config.toml
loss = "sigmoid"
encoder_patch_size = [8, 8]
text_encoder_layers = 6
text_encoder_norm = "layernorm"
text_encoder_slots_per_expert = 2
Rows from block 4 of the image encoder of a small contrastive image-text model, named by matrix and row number. Rows with one number within an expert belong to one neuron, the router's apart. Each number is 50 + 12 x the weight over its row's rms, rounded and kept within 0 to 99. All counts start at 0.
After each expert's rows are labels from the 100 images, of 14848, where the router gives the expert most weight on average: "responds to" is what is common among them. Only what is clearly more common there than usual is listed. The data: drawn small creatures on textured ground. In brackets: how many of the 100, against the usual share in percent.
# router: router (encoder.blocks.4.mlp.router.weight, 8x256, trained with AdamW), inputs 128-191
# gate: expert gate (encoder.blocks.4.mlp.gate, 8x64x256), inputs 128-191
# up: expert up (encoder.blocks.4.mlp.up, 8x64x256), inputs 128-191
# down: expert down (encoder.blocks.4.mlp.down, 8x256x64, transposed), outputs 128-191

# expert 3
router.3:41 50 63 48 42 60 53 67 49 37 29 52 40 43 43 62 58 55 38 62 51 33 61 22 39 57 57 44 67 69 43 53 53 48 38 38 66 54 59 44 27 52 52 48 39 53 44 68 39 74 63 50 33 57 48 46 59 57 57 84 60 70 49 65
gate.0:68 37 57 59 60 38 27 51 37 52 38 43 54 45 64 46 13 51 44 71 53 64 38 56 68 54 61 42 61 44 39 57 53 34 48 57 55 71 52 60 59 49 25 41 41 41 63 60 41 65 62 46 32 29 48 58 50 63 50 44 53 52 51 39
up.0:43 61 31 50 37 48 68 55 45 47 47 65 43 47 42 51 64 53 66 41 59 61 34 60 35 37 37 55 47 58 53 39 48 43 64 57 39 49 54 42 46 36 68 63 61 49 56 57 61 38 45 69 78 67 47 34 49 50 38 79 72 66 41 62
down.0:54 82 43 55 80 59 54 50 67 38 62 63 47 77 57 32 30 24 48 63 44 66 36 43 66 58 60 36 55 40 56 29 66 63 43 63 33 43 59 42 38 42 38 54 54 58 53 75 70 39 49 53 70 30 45 54 50 58 67 70 33 35 61 61
gate.1:47 65 60 38 44 48 44 54 59 57 57 64 41 41 43 51 43 63 39 43 43 64 24 55 53 81 69 62 71 58 35 41 51 53 59 59 66 48 52 52 55 80 46 55 48 35 45 39 58 76 49 62 31 49 55 58 33 51 66 69 15 30 55 40
up.1:48 71 58 49 44 57 44 55 62 59 54 55 42 43 51 48 48 52 35 51 63 62 30 37 51 64 76 60 59 54 35 50 52 56 57 59 70 55 51 42 51 79 45 50 41 52 42 34 59 79 54 49 43 55 48 74 39 60 63 67 18 24 70 40
down.1:54 69 48 32 48 55 69 53 37 34 66 45 37 57 50 38 35 33 55 47 56 56 38 51 45 41 47 11 31 54 62 57 30 48 72 45 41 59 54 33 55 61 68 58 43 85 34 23 55 50 58 53 84 60 51 57 60 53 29 26 66 28 64 48
gate.2:28 54 52 32 40 49 56 39 63 30 34 44 45 48 44 30 46 24 36 54 55 33 48 59 37 54 53 68 46 78 68 64 41 65 50 47 48 58 31 63 60 52 70 54 63 29 38 52 59 65 47 45 35 68 45 41 61 30 51 56 55 66 20 21
up.2:51 67 44 41 48 42 52 49 42 38 28 38 79 28 37 36 30 35 55 64 36 59 44 54 46 70 47 58 53 57 51 55 40 47 81 51 49 87 40 42 73 74 58 52 66 36 55 50 34 32 42 56 55 60 35 43 53 35 29 61 45 80 40 52
down.2:21 45 53 23 54 55 58 54 48 53 50 58 54 48 40 41 43 39 60 38 59 53 41 52 46 40 51 19 54 53 41 50 68 67 31 46 72 47 35 40 80 51 39 49 64 82 41 43 57 35 46 52 69 47 34 68 45 34 57 74 43 44 61 51
responds to: orange (80 vs 8.2); snake (57 vs 8.3); small (56 vs 26.6)

# expert 1
router.1:52 60 36 35 59 45 63 52 49 57 64 41 32 36 26 44 60 66 39 55 56 41 45 29 45 76 50 74 52 76 43 48 56 61 61 39 49 42 30 39 61 51 34 52 48 57 52 46 63 40 48 55 35 42 40 45 33 44 49 65 45 53 37 52
gate.0:44 36 58 55 57 73 52 18 24 56 70 61 75 51 46 62 42 44 67 44 49 52 58 64 54 54 42 45 57 60 61 54 24 47 51 35 44 57 50 53 60 49 51 55 43 83 34 55 52 66 44 57 46 54 62 76 43 33 52 18 47 65 65 47
up.0:69 64 64 71 43 46 64 58 53 38 53 58 57 46 52 20 56 42 54 49 53 45 37 57 53 39 70 52 64 58 68 31 43 83 51 52 45 33 46 64 40 55 58 66 61 52 43 43 45 55 55 57 51 56 80 57 48 75 63 38 49 56 56 38
down.0:55 45 74 45 46 58 59 52 46 43 42 50 41 72 99 42 32 44 55 31 39 41 47 71 20 56 56 67 41 43 48 39 47 52 45 49 55 43 50 63 60 41 48 66 49 33 46 36 62 49 43 75 68 41 53 52 62 54 55 61 45 73 57 39
gate.1:57 52 67 34 58 58 41 59 59 61 70 52 59 55 73 73 19 60 70 30 35 49 56 68 33 21 37 50 22 71 38 61 37 50 70 53 43 36 48 65 42 68 79 48 33 53 49 69 23 65 42 65 56 56 57 38 45 39 57 46 70 56 50 61
up.1:51 48 51 60 46 54 59 43 47 43 32 41 42 47 48 29 80 41 47 67 67 42 42 43 78 69 70 57 69 38 58 38 69 53 33 54 58 62 50 18 62 29 28 59 52 64 44 31 74 36 50 44 47 39 44 42 53 57 50 52 44 51 33 39
down.1:47 44 37 41 49 61 34 60 37 39 59 38 41 35 35 38 29 66 56 41 46 40 34 45 65 51 59 51 66 50 30 73 40 56 58 45 39 25 64 44 39 48 46 55 38 54 29 30 47 41 52 64 47 54 44 56 50 56 33 65 70 32 59 45
gate.2:31 46 46 34 70 72 37 59 40 61 30 48 49 59 56 48 41 46 55 62 59 40 64 52 59 57 26 71 53 54 43 26 50 44 49 31 44 58 65 37 63 69 65 42 46 51 63 56 35 82 83 47 43 38 76 40 36 36 52 44 46 46 48 64
up.2:49 30 30 49 67 36 36 32 32 30 57 52 34 44 44 53 69 72 32 41 44 59 39 31 51 70 60 43 53 33 56 52 44 39 54 36 55 52 45 49 57 55 39 33 58 38 57 53 35 48 65 47 71 54 52 62 41 40 40 79 67 76 56 56
down.2:54 26 37 64 75 57 38 58 57 56 49 56 79 35 66 38 59 49 58 59 58 45 42 65 59 25 42 53 43 42 52 60 48 41 46 50 45 29 73 35 37 33 46 58 43 55 40 40 27 79 50 68 25 59 50 33 68 53 47 21 42 53 37 44
responds to: small (71 vs 26.6); green (42 vs 8.2); black (34 vs 8.4); creature: snake (31 vs 8.3)

# expert 4
router.4:62 46 63 37 53 59 58 45 46 56 60 49 41 41 67 34 44 54 65 35 30 72 55 44 71 43 53 33 58 57 46 51 35 39 65 41 55 50 69 61 58 41 57 65 32 53 41 54 47 40 60 52 64 56 37 57 47 35 76 47 51 46 52 52
gate.0:40 64 51 55 50 55 50 41 45 41 41 64 69 49 61 57 50 39 53 42 52 47 53 58 57 32 36 48 72 53 43 69 26 36 50 65 27 46 56 56 40 64 40 49 56 38 54 34 40 54 82 49 40 50 55 42 05 53 62 56 64 46 52 38
up.0:67 44 56 55 50 59 48 25 44 39 49 49 63 41 44 43 47 28 36 14 56 41 58 46 73 52 57 42 57 61 59 58 61 50 66 52 43 54 42 51 64 49 35 45 57 76 76 51 56 65 61 51 48 42 70 34 39 55 61 53 52 57 43 42
down.0:48 47 50 59 72 42 56 49 35 36 54 52 61 33 45 56 53 50 74 54 69 49 59 67 40 50 55 25 49 49 64 49 36 52 42 43 44 53 37 32 79 39 41 40 29 49 55 73 49 44 50 47 58 57 34 36 45 54 48 70 76 56 50 45
gate.1:58 46 50 51 49 57 51 37 51 57 30 49 45 28 58 63 57 36 52 52 42 49 46 40 51 54 40 52 53 32 59 51 48 47 47 41 34 35 65 59 62 46 65 62 44 35 31 30 77 52 78 50 32 55 47 55 55 72 51 42 46 49 55 54
up.1:60 51 44 45 42 52 37 54 51 57 44 49 23 38 59 51 63 42 60 41 47 53 53 53 45 40 29 55 54 59 62 34 62 40 62 38 48 30 60 50 65 56 45 62 23 32 30 50 62 62 78 41 34 36 78 47 44 58 59 28 62 47 59 60
down.1:15 60 34 52 76 46 39 64 44 38 52 50 39 58 24 37 51 37 48 67 52 52 43 47 62 54 53 28 47 55 74 42 46 57 75 46 51 50 47 64 66 42 69 68 60 58 65 34 56 74 57 38 44 47 57 59 49 48 61 59 52 45 27 37
gate.2:23 48 46 55 44 42 46 50 36 19 46 25 48 41 41 35 57 38 69 57 49 38 57 51 38 40 45 43 65 54 66 46 36 33 25 82 32 47 45 66 39 78 27 52 68 51 56 51 58 41 43 59 45 47 53 51 24 69 62 41 42 33 73 55
up.2:30 50 55 58 55 55 49 55 31 28 49 37 49 34 44 30 61 44 58 43 57 33 48 54 32 49 52 36 58 62 66 56 38 38 36 75 38 45 41 73 31 72 28 46 72 55 65 39 48 37 52 58 44 52 58 45 18 69 59 38 38 36 67 58
down.2:42 51 44 66 46 34 48 53 36 50 42 58 37 42 53 53 48 52 29 53 39 55 54 45 59 42 37 68 51 39 45 70 44 24 48 64 52 42 48 29 60 49 53 56 62 44 39 46 56 47 51 55 21 38 32 49 44 70 38 56 55 71 52 61
responds to: small (86 vs 26.6); snake (67 vs 8.3); coat: plain (39 vs 16.4); brown (31 vs 8.3)

# expert 2
router.2:41 55 44 48 41 62 51 22 65 70 40 65 49 61 53 42 45 58 57 75 46 81 50 66 37 80 48 63 46 37 47 51 66 37 48 45 55 63 35 77 63 37 42 42 36 38 31 17 51 54 56 57 63 43 47 52 46 38 42 31 12 46 51 41
gate.0:56 34 47 43 57 64 60 24 51 50 66 31 53 67 59 59 39 27 61 45 58 37 45 31 47 59 39 59 36 64 44 67 41 39 46 17 48 57 51 52 57 38 51 60 47 46 47 57 51 39 72 46 53 56 53 58 50 51 76 37 36 37 70 62
up.0:54 66 59 42 41 56 41 43 59 62 39 72 52 38 54 39 58 63 55 56 53 42 49 31 41 47 52 37 77 42 56 45 66 83 51 52 71 39 52 45 24 50 31 34 49 68 70 45 51 71 39 37 47 39 47 42 33 61 23 43 54 69 56 53
down.0:58 73 38 52 65 53 60 57 58 43 33 43 48 47 49 36 58 25 40 60 79 47 62 59 33 50 50 49 54 70 37 61 50 42 43 57 49 54 51 62 52 54 47 53 33 51 56 83 68 53 65 40 57 42 46 70 67 54 60 56 59 23 55 62
gate.1:52 66 39 55 49 62 38 40 55 28 52 46 46 53 63 49 65 63 59 49 51 58 17 45 29 57 49 43 52 64 41 75 51 34 52 45 41 61 30 56 46 49 55 57 55 22 67 37 44 53 40 49 46 54 64 55 49 52 49 60 39 60 58 38
up.1:27 65 45 47 61 57 10 52 62 44 66 34 42 52 42 49 56 51 65 67 34 44 65 39 50 64 44 41 70 39 51 56 65 67 47 38 48 54 45 49 39 50 63 44 47 76 52 45 33 58 37 42 58 58 34 36 68 41 41 56 60 75 33 42
down.1:46 37 46 51 63 46 63 71 38 43 33 62 50 40 51 61 59 70 47 46 43 33 47 60 47 57 71 32 60 43 32 35 46 55 38 35 50 44 54 67 57 41 48 44 48 27 50 38 30 39 55 65 17 43 50 42 47 41 47 54 18 69 48 64
gate.2:50 55 40 42 53 59 45 58 64 64 53 39 61 61 73 58 44 48 46 64 49 39 75 33 62 40 51 57 67 45 50 27 42 37 45 31 37 63 73 51 50 46 33 58 57 72 46 47 55 49 56 35 45 52 55 57 61 60 54 50 59 56 47 68
up.2:57 47 62 54 59 45 42 54 41 39 27 56 79 55 62 39 53 51 50 43 27 22 41 54 47 55 57 44 64 59 66 49 47 51 43 58 25 46 58 51 49 41 75 58 61 62 42 69 49 57 48 37 43 47 31 48 35 49 53 68 42 74 42 68
down.2:52 16 46 62 33 49 41 53 73 22 52 54 43 49 45 52 48 52 42 20 49 51 52 36 54 61 42 69 54 26 68 52 28 52 55 47 56 43 66 56 59 59 54 69 63 65 51 32 57 37 51 51 38 34 60 40 51 57 50 37 37 53 59 45
responds to: grey (87 vs 8.4); spider (45 vs 8.4); crab (28 vs 8.6)

# expert 5
router.5:43 37 38 57 61 59 41 49 46 40 50 27 42 60 43 46 50 33 57 54 54 44 66 54 53 32 46 39 63 47 55 56 42 57 52 38 26 47 37 40 58 43 64 58 57 69 39 59 67 39 36 55 65 36 40 42 57 34 41 50 62 49 64 56
gate.0:45 54 51 45 51 40 51 40 63 73 47 69 51 28 50 24 56 54 57 53 78 68 72 46 64 61 54 57 56 79 42 54 40 57 43 38 44 61 63 51 55 52 32 46 64 61 38 43 60 52 22 58 56 43 43 53 63 46 68 66 66 69 56 45
up.0:49 54 45 62 70 39 42 66 31 19 53 55 41 53 57 56 45 45 42 51 32 34 46 47 32 50 49 58 55 27 66 37 49 49 56 69 46 21 51 51 49 72 37 44 52 55 83 74 65 52 54 28 25 59 63 54 54 53 42 31 41 59 51 57
down.0:46 49 47 43 74 42 28 35 46 60 40 46 41 33 71 60 53 43 57 56 49 60 63 59 43 55 49 60 39 60 80 32 40 55 61 39 29 47 59 49 43 60 42 45 59 30 60 38 23 32 61 41 37 67 48 53 34 45 55 48 19 63 43 58
gate.1:65 54 39 51 46 57 41 72 40 41 52 54 38 50 50 58 47 66 52 72 43 35 36 63 48 51 57 53 50 47 51 42 59 34 59 71 68 57 62 54 27 43 38 78 61 28 62 57 56 31 58 38 60 40 51 36 62 57 23 49 74 34 79 73
up.1:39 29 53 33 65 51 56 68 56 75 86 51 59 41 50 35 53 24 57 48 55 62 75 60 52 45 58 32 25 38 50 51 44 59 44 47 46 50 45 42 58 37 39 48 43 58 43 37 59 38 46 58 73 48 37 63 58 59 58 33 49 39 50 43
down.1:59 54 35 62 63 51 53 55 67 61 40 46 48 53 37 51 59 48 39 47 57 61 54 43 57 55 37 78 61 47 46 30 50 73 58 39 38 65 57 53 14 31 70 48 40 45 36 29 36 57 65 21 33 48 33 58 49 46 36 25 49 56 50 31
gate.2:54 61 72 49 50 60 42 49 40 56 41 57 55 33 30 66 60 56 29 53 38 35 37 51 57 54 62 53 53 48 52 58 58 53 44 66 40 43 55 46 48 51 60 67 39 23 42 47 57 51 27 47 48 64 57 50 51 44 60 50 46 42 33 48
up.2:56 35 54 54 45 58 58 43 55 45 54 27 50 51 48 42 20 54 67 49 70 53 61 61 46 56 62 46 32 40 35 43 38 44 58 29 63 47 32 51 58 47 38 33 44 56 58 17 49 47 44 48 49 61 54 48 51 72 56 59 32 54 67 50
down.2:43 28 76 58 50 55 45 44 48 29 28 39 30 33 65 47 51 50 54 54 53 47 53 26 36 33 55 62 40 56 53 26 53 63 44 56 55 70 57 38 45 47 60 50 52 77 47 44 60 48 67 54 62 58 49 54 56 43 38 54 66 54 45 46
responds to: orange (71 vs 8.2); turtle (39 vs 8); butterfly (34 vs 8.1)

# expert 7
router.7:49 36 50 54 36 38 31 46 46 55 61 64 49 58 52 64 31 61 45 36 47 59 39 66 48 51 58 41 48 47 63 42 58 55 51 63 48 32 54 51 45 55 56 45 59 27 68 46 35 53 50 46 45 63 67 69 47 58 61 43 55 31 52 18
gate.0:61 44 50 51 33 40 48 51 59 46 75 51 47 75 48 66 42 54 56 48 55 58 60 32 25 54 44 38 35 43 59 23 42 57 59 62 36 57 59 66 48 48 39 49 51 46 45 56 54 57 55 77 27 58 61 53 83 52 70 55 58 59 67 48
up.0:44 56 26 54 64 57 57 49 60 51 26 52 58 28 46 22 55 47 47 62 28 45 36 56 43 48 46 46 48 51 38 83 37 56 46 56 55 60 46 44 59 60 74 65 44 63 56 44 59 52 45 42 74 37 35 65 38 39 34 47 42 83 32 51
down.0:63 52 56 68 44 39 32 58 42 72 47 82 58 61 51 75 33 56 62 47 31 66 73 66 63 29 32 63 32 52 40 38 47 54 55 67 53 67 65 53 56 41 45 34 46 17 51 52 62 65 50 46 23 54 42 45 49 51 47 67 48 50 62 39
gate.1:37 46 58 46 21 51 43 55 27 67 51 43 39 34 33 58 51 61 43 50 46 61 41 56 43 56 56 45 38 45 45 55 59 40 47 44 43 56 46 44 27 58 43 55 63 49 25 50 46 53 65 39 47 61 55 20 51 47 56 40 49 51 63 44
up.1:28 60 51 53 44 54 33 65 33 61 52 36 46 25 36 66 41 62 41 49 46 52 56 63 40 63 57 30 40 48 40 58 57 53 29 41 41 58 44 48 55 52 41 51 62 50 29 55 40 48 68 41 37 48 53 36 55 55 46 50 59 64 69 52
down.1:57 62 44 24 44 49 42 40 59 57 29 41 46 44 62 39 47 49 48 57 63 56 55 31 57 45 33 29 43 49 43 50 64 42 52 65 47 57 47 52 46 70 59 60 54 39 52 64 61 41 43 67 63 62 56 37 40 49 64 51 56 51 54 82
gate.2:57 54 55 37 40 61 37 40 35 67 55 47 68 49 67 50 41 43 58 46 30 51 52 61 54 41 64 45 62 46 54 46 39 35 43 60 61 59 32 52 54 65 43 41 69 66 47 44 54 37 56 60 48 67 57 40 47 37 36 41 37 39 44 47
up.2:50 53 64 35 39 67 40 46 28 75 62 52 60 45 65 41 44 49 70 50 31 51 61 50 62 35 74 43 62 52 63 55 34 53 40 44 57 65 27 45 50 66 40 52 59 63 33 40 46 31 53 54 50 73 52 46 40 41 40 51 35 44 41 44
down.2:48 45 54 39 60 55 40 66 39 59 49 46 43 49 56 54 44 25 51 45 41 57 47 55 45 32 51 57 67 63 49 50 62 66 50 51 41 20 47 66 40 51 50 44 35 70 25 68 38 39 66 40 61 40 45 28 35 52 55 35 35 70 47 51
responds to: caterpillar (78 vs 8.5); small (76 vs 26.6); pink (44 vs 8.4); colour: white (40 vs 8.9)

# expert 6
router.6:43 63 55 53 37 37 58 45 58 39 49 33 70 53 52 48 54 40 49 57 42 57 42 37 70 27 44 35 51 43 31 45 59 45 59 57 38 26 59 55 56 84 37 49 54 53 59 66 58 34 36 31 56 52 55 53 50 73 57 33 46 47 51 55
gate.0:58 49 69 43 60 55 68 67 62 41 58 50 46 63 44 51 48 43 55 58 57 29 29 52 58 48 53 57 55 48 60 40 71 46 46 51 52 54 60 33 44 56 58 54 39 53 45 59 38 52 49 41 52 43 45 45 61 28 45 61 44 36 49 52
up.0:39 61 37 56 56 45 47 49 50 42 53 40 56 45 63 53 43 48 33 31 61 67 52 41 36 54 45 58 48 57 34 56 30 48 59 39 56 60 44 69 55 47 47 27 80 42 60 44 46 64 75 66 41 46 57 56 27 68 66 52 52 69 66 36
down.0:41 38 76 49 51 52 36 60 50 27 53 47 73 66 37 72 42 59 48 43 45 59 31 51 59 82 61 54 55 41 28 55 41 43 34 49 61 61 31 37 19 52 75 61 63 51 57 60 08 50 38 62 62 55 60 39 55 19 45 50 49 56 47 53
gate.1:22 60 27 57 57 44 44 54 52 80 60 74 22 55 54 44 42 37 58 58 37 52 54 52 19 43 44 41 48 62 53 46 52 38 23 54 45 51 38 59 28 65 45 50 61 36 38 57 50 58 48 69 45 39 43 54 63 47 57 51 42 50 50 39
up.1:93 48 48 23 56 63 34 54 65 51 45 27 52 56 37 59 31 51 65 43 30 62 69 34 52 51 49 48 42 43 32 41 42 66 66 35 61 68 40 37 51 31 54 50 42 43 39 57 54 49 60 42 45 60 44 50 38 32 23 84 39 37 24 51
down.1:45 42 32 53 60 47 54 45 71 48 41 43 33 57 50 43 71 45 58 43 55 55 38 50 33 54 46 61 45 56 47 56 61 42 48 60 64 52 51 48 55 47 46 58 26 71 46 63 46 37 33 75 62 52 56 45 44 34 55 39 45 70 60 34
gate.2:57 37 70 47 47 66 63 63 66 67 30 28 41 47 77 66 38 48 42 46 49 57 46 51 34 59 63 44 39 44 36 44 68 50 56 54 66 55 52 63 18 48 65 44 67 37 55 59 47 44 46 51 46 54 45 48 95 58 43 26 45 36 46 45
up.2:35 54 20 51 56 47 28 45 29 29 44 59 57 39 33 65 66 46 61 66 61 39 52 45 48 46 38 50 62 50 52 68 70 73 42 58 34 42 31 20 79 37 38 48 40 63 49 44 60 47 55 38 56 20 45 45 29 54 61 65 44 51 65 55
down.2:40 56 40 69 41 78 29 62 52 64 46 39 32 34 64 57 70 55 46 27 78 42 49 54 48 56 64 40 23 50 56 77 59 54 52 74 61 55 36 50 66 63 40 30 54 47 62 45 58 47 47 40 60 47 53 17 21 44 58 49 44 26 42 59
responds to: snail (34 vs 8.3); purple (33 vs 8.8); fish (27 vs 8.2)

# expert 0
router.0:70 45 56 58 70 34 44 75 36 57 68 61 60 41 58 52 47 43 54 23 64 33 36 63 53 38 50 60 27 46 62 52 37 57 35 68 64 63 64 37 42 35 53 50 65 53 65 40 43 47 59 51 37 52 59 42 59 57 40 50 65 50 41 57
gate.0:46 51 69 36 53 35 46 81 46 64 46 37 42 46 39 44 40 68 47 54 48 28 50 53 45 53 38 40 51 52 55 51 47 62 45 46 50 44 57 41 45 31 49 56 51 61 45 30 64 53 34 55 49 40 46 54 24 44 65 56 41 44 58 81
up.0:60 56 31 64 59 58 54 14 46 46 70 63 49 43 67 48 57 44 39 59 46 63 45 52 60 41 63 50 42 55 46 60 51 45 62 61 51 52 34 49 67 63 35 55 46 56 51 69 50 50 63 53 62 65 55 52 50 50 35 56 47 68 40 36
down.0:35 12 61 42 81 35 34 60 58 43 37 40 40 18 43 48 52 36 68 54 30 50 53 53 43 50 50 24 63 32 55 38 58 59 51 67 72 31 51 35 60 38 45 47 63 62 60 48 45 57 64 53 46 50 51 67 75 36 48 52 49 57 62 58
gate.1:56 40 56 49 38 31 51 37 57 50 52 30 39 61 57 46 39 64 59 57 28 43 42 48 37 40 39 60 52 67 48 44 73 54 35 46 47 46 55 52 57 74 41 61 33 62 46 43 53 49 33 67 51 42 46 52 45 35 41 50 28 51 48 59
up.1:50 59 53 52 47 41 46 37 55 40 46 26 23 57 56 34 48 43 63 54 43 50 47 66 57 46 51 45 77 68 51 46 50 55 48 65 41 40 74 59 59 65 57 60 54 62 35 40 31 52 37 68 39 47 45 70 37 51 51 52 49 45 61 69
down.1:69 34 35 46 57 62 48 53 69 47 59 66 69 49 45 57 65 32 42 47 42 64 52 28 47 57 62 18 47 44 58 37 40 57 45 43 42 59 49 57 69 42 38 33 09 34 61 59 53 37 59 41 70 32 66 52 43 35 52 60 40 28 72 43
gate.2:47 52 63 56 51 55 36 47 50 73 48 38 52 42 54 44 36 40 76 64 61 56 64 35 63 67 39 56 46 44 46 45 53 73 68 40 50 63 41 54 36 67 54 38 53 48 57 60 68 40 51 48 31 44 49 35 58 50 65 40 28 24 49 54
up.2:70 44 50 64 65 63 55 40 61 61 62 38 44 46 55 39 42 46 62 49 32 61 38 37 43 50 47 54 63 68 44 65 61 83 62 44 62 52 72 68 51 53 45 51 54 80 46 50 50 41 57 47 61 57 70 78 57 41 34 43 20 31 75 28
down.2:63 50 58 59 49 47 51 27 44 59 58 51 59 58 69 35 59 33 54 59 50 45 52 41 56 46 73 46 57 48 59 43 73 45 62 36 31 46 50 56 78 36 34 63 50 33 54 30 64 47 51 53 60 52 42 50 63 62 49 53 30 51 45 55
responds to: large (94 vs 25.4); turtle (59 vs 8); starfish (28 vs 8.7)